A small multi-label audio tagger, trained from scratch.
Model: 4.77M parameters, arch conformer, norm layernorm, moe top_k.
Training: muon at rate 0.033, 9700 steps, batches of 64.
Rows from block 9 of a small multi-label audio tagger, named by matrix and row number. Rows with one number belong to one neuron. Each number is 500 + 40 x the weight over its row's rms, rounded and kept within 0 to 999. All counts start at 0. Numbers have three digits each. After the name is the row's rms in percent of the matrix's.
After each neuron's rows are labels from the 100 clips, of 14976, where the neuron reaches its highest value: "strongest on" is what is common among them. Only what is clearly more common there than usual is listed. The data: short pieces for a synthesised band: melody, chords, bass and drums. In brackets: how many of the 100.
# fc1: first MLP up (model.blocks.9.ff1.fc1.weight, 512x128), inputs 64-127
# fc2: first MLP down (model.blocks.9.ff1.fc2.weight, 128x512, transposed), outputs 64-127

fc1.445 202:532517508432554530411449563499542557423538525492470615474580558511529533515428568497511457448490483529537447464526499540508457468573442441450527485481469483505503469455526486516497534519547470
fc2.445 183:478453529503518587470461461505545483512570489452518508525520585472522478487480460508524515345523506539502483438459517494514478447510473512501487496523512502495494538432473485547519513520491497
strongest on: snare (69); shaker (51); rumble (39)

fc1.413 073:552494451541524438496544557478420439479483490547540490511569469458493553523472511554450523461457520462560539502503531538472520483456456524486507443497452485492529488540607581511563528493471471
fc2.413 108:449538518496533589416478490529526510523489517499513480561433490483491523452481462451380485657509516439492513478465520502496512479487522507503464478465557564472504532490449523502493496484431512
strongest on: snare (60); shaker (42); rumble (32)

fc1.430 101:444555499504485511523443508478546533411578485524467492505549479496464531488578475484554520454582495515524499513519451462584539567504576433573466469496540506514497475454436441458538602483516520
fc2.430 089:484534527530456572518459461537542495448597497500455538483564520505476553459556505481456488487529524516450491507488455452517561452475507456480481477490497518561510497457453504460506590498448507
strongest on: drums (100); kick (99); snare (92); closed hi-hat (48)

fc1.167 170:506460510644561506441467563517584525446557446502466614491565537511539528488521544496496479499541541451524438544497497487532533501542544467552549427513506507464527478444475510508495534553502465
fc2.167 154:497475529506460577526473456501587501485592538458491559483528543485512487460506446496501490439541507552426465464490460479506533487461514454523493485505536511550532479442468481506559618538480484
strongest on: kick (99); drums (99); snare (92); closed hi-hat (55)

fc1.199 096:494519513488463417546462502515510455462448484524538472509503500548498452515470525569577462479426419435457521519559532492476401565522473508500539483501492459482491475566508511515532442511494502
fc2.199 071:493520439455516438537510504489445509554510437529470441497485425509484468561534522460535496417520514470544539529553465558549470507498462470467497452525464476508506465523544492517451529465564483
strongest on: closed hi-hat (60); mains hum (37)

fc1.144 142:543493435527523491445416550479534495493517461460470474482545549546509491548463522515496464466461461512556479437527464515549454534526517504533503445541543439482520471417547577487564585460496476
fc2.144 116:511497419547501546470463509500593497540560460439506521507574515504514506525462474545447509440517488518471499440478487518507463503483535485479509468544546466534524525418539544512548554466437483
strongest on: closed hi-hat (56); rumble (51)

fc1.110 211:473507500418512480513502458484454487509526506505480419520536516532454444451498539497498474389491493525485492494490521487453434516540310506425498506496500483488498455493505461480503489507530529
fc2.110 186:461512444463550460488520494494415520520537444533474484475502490534506509524514553438593483372490493430525517537543525525529447493533469508453460500460448524449459503488509487532454454471534508
strongest on: closed hi-hat (49); marimba-like (38)

fc1.446 058:459505480501484509600485470495493505412478467486485512505534490499503509571446535518474424454455520504506511573493486517576488484471499542449460539522533530468490457505518512577494491544577536
fc2.446 035:476505485479454458494460492490487506525484493505488443458493451529570462540509527481613505347484496497530524460506457519512443471483471495489557446520524462510491534510539553498466563448601473
strongest on: closed hi-hat (50); mains hum (44)

fc1.193 114:524426465556445483565493513494588462491456479491537530506459461504494484498449551508479498498446486490493503445472531531515406563523483505506552450457555439473485436541590565568501491494563535
fc2.193 097:506471444546489422527441514505495519547409471490506445434491462540547485604431523551511517437466504480526537482535449539542478511483477482481524440565504460514532457513571568504537553436559477
strongest on: mains hum (66); thin (high-pass) (37)

fc1.82 128:532528494593440557529456489564596515553552427512499470508547524520517521544512519444482426483545571502526472551513514501527553501423506468517566478515528508556501520472491490496529604496493461
fc2.82 098:522485528558446531556500489529553435474600507476461543517544509505486468475543501546485528458531519552446529465490446479523531488492543481518515428529543497549534478437494488464566591520445496
strongest on: drums (99); kick (98); reverberation (81); text has "reverberant" (81)

fc1.213 081:426465532458515564517462431582443512510480504521514506531493466524537438524505526520459498476485490532518509520472528489525405524514517452490459508496490500459468460516481534571422521505541510
fc2.213 058:499494472490532466515474471452444513521436515496488479463433494471565486550483519474627463412475475458494499538514437535532488526519430523511513510470457499425480463538487482514461525475624516
strongest on: snare (69); closed hi-hat (52); mains hum (31)

fc1.154 129:467459481528457458518531493482528457528478438525507406482469428547480481493479508500583452404456464423483515532529499455455439515471517478526545546509487509492516473545499538505536575447499559
fc2.154 111:453565476499492445563470532488452498506488444560435466481504447555519549514538554467532509410480448489499548550548489513552504482509445503459478432517504483476488464488539545454458518464558484
strongest on: closed hi-hat (59); mains hum (36)

fc1.252 087:482442461519456467527507504506558540473470515475574500533467503522485503574469599543514501456469562441456527573506511528508449506451538499615533491509513543470483466570531528528474447525515530
fc2.252 067:541517501565480469575486505515557527535424497553496507487439434498548474591484538530538533464480503510521572474515487520568528539467488491499534466568498473552552469551504565532495591477582493
strongest on: mains hum (38); thin (high-pass) (35)

fc1.217 183:449510512554455456542521458540547443538483474530522423501485470515461442414521568527618527502514451479455521537553538489386481549484409508528511501461474451531436496547438444499499471458476547
fc2.217 158:480573490493474459552492519487407499502524408558428451479456443547488525534561547474538515445524489441529548550505464508557501485511518503472511471484472518537477438511503497479465514437530521
strongest on: kick (99); drums (99); snare (69); closed hi-hat (59)

fc1.340 073:536566507496534452492459521503494555440494488475463463546548480509515519514465513505480466471548507450603550459523493441537477457515495446507516423505496451527495519493549541474487580472512455
fc2.340 047:506476506522467558502460482507532528486622471468456530481568517523475525508502494537433500400519465513463496481485482502539493479515536486498481411531522505524497474412497533494505563460441500
strongest on: closed hi-hat (58); rumble (41); string section-like (31)

fc1.400 054:438476543455467511537452451508463505477511521487433508479518503473528487403575556483486453517527528495508533557523503486504554512493505391477529605574512601497532564444477453488474491524505560
fc2.400 029:455522604474436510550533508527480536492567549523448471510496439576531528429512515483578524518570530523435528571493487481500536468532478541553531516440409464494479489531456450489469518498503550
strongest on: drums (100); kick (99); snare (88); closed hi-hat (52)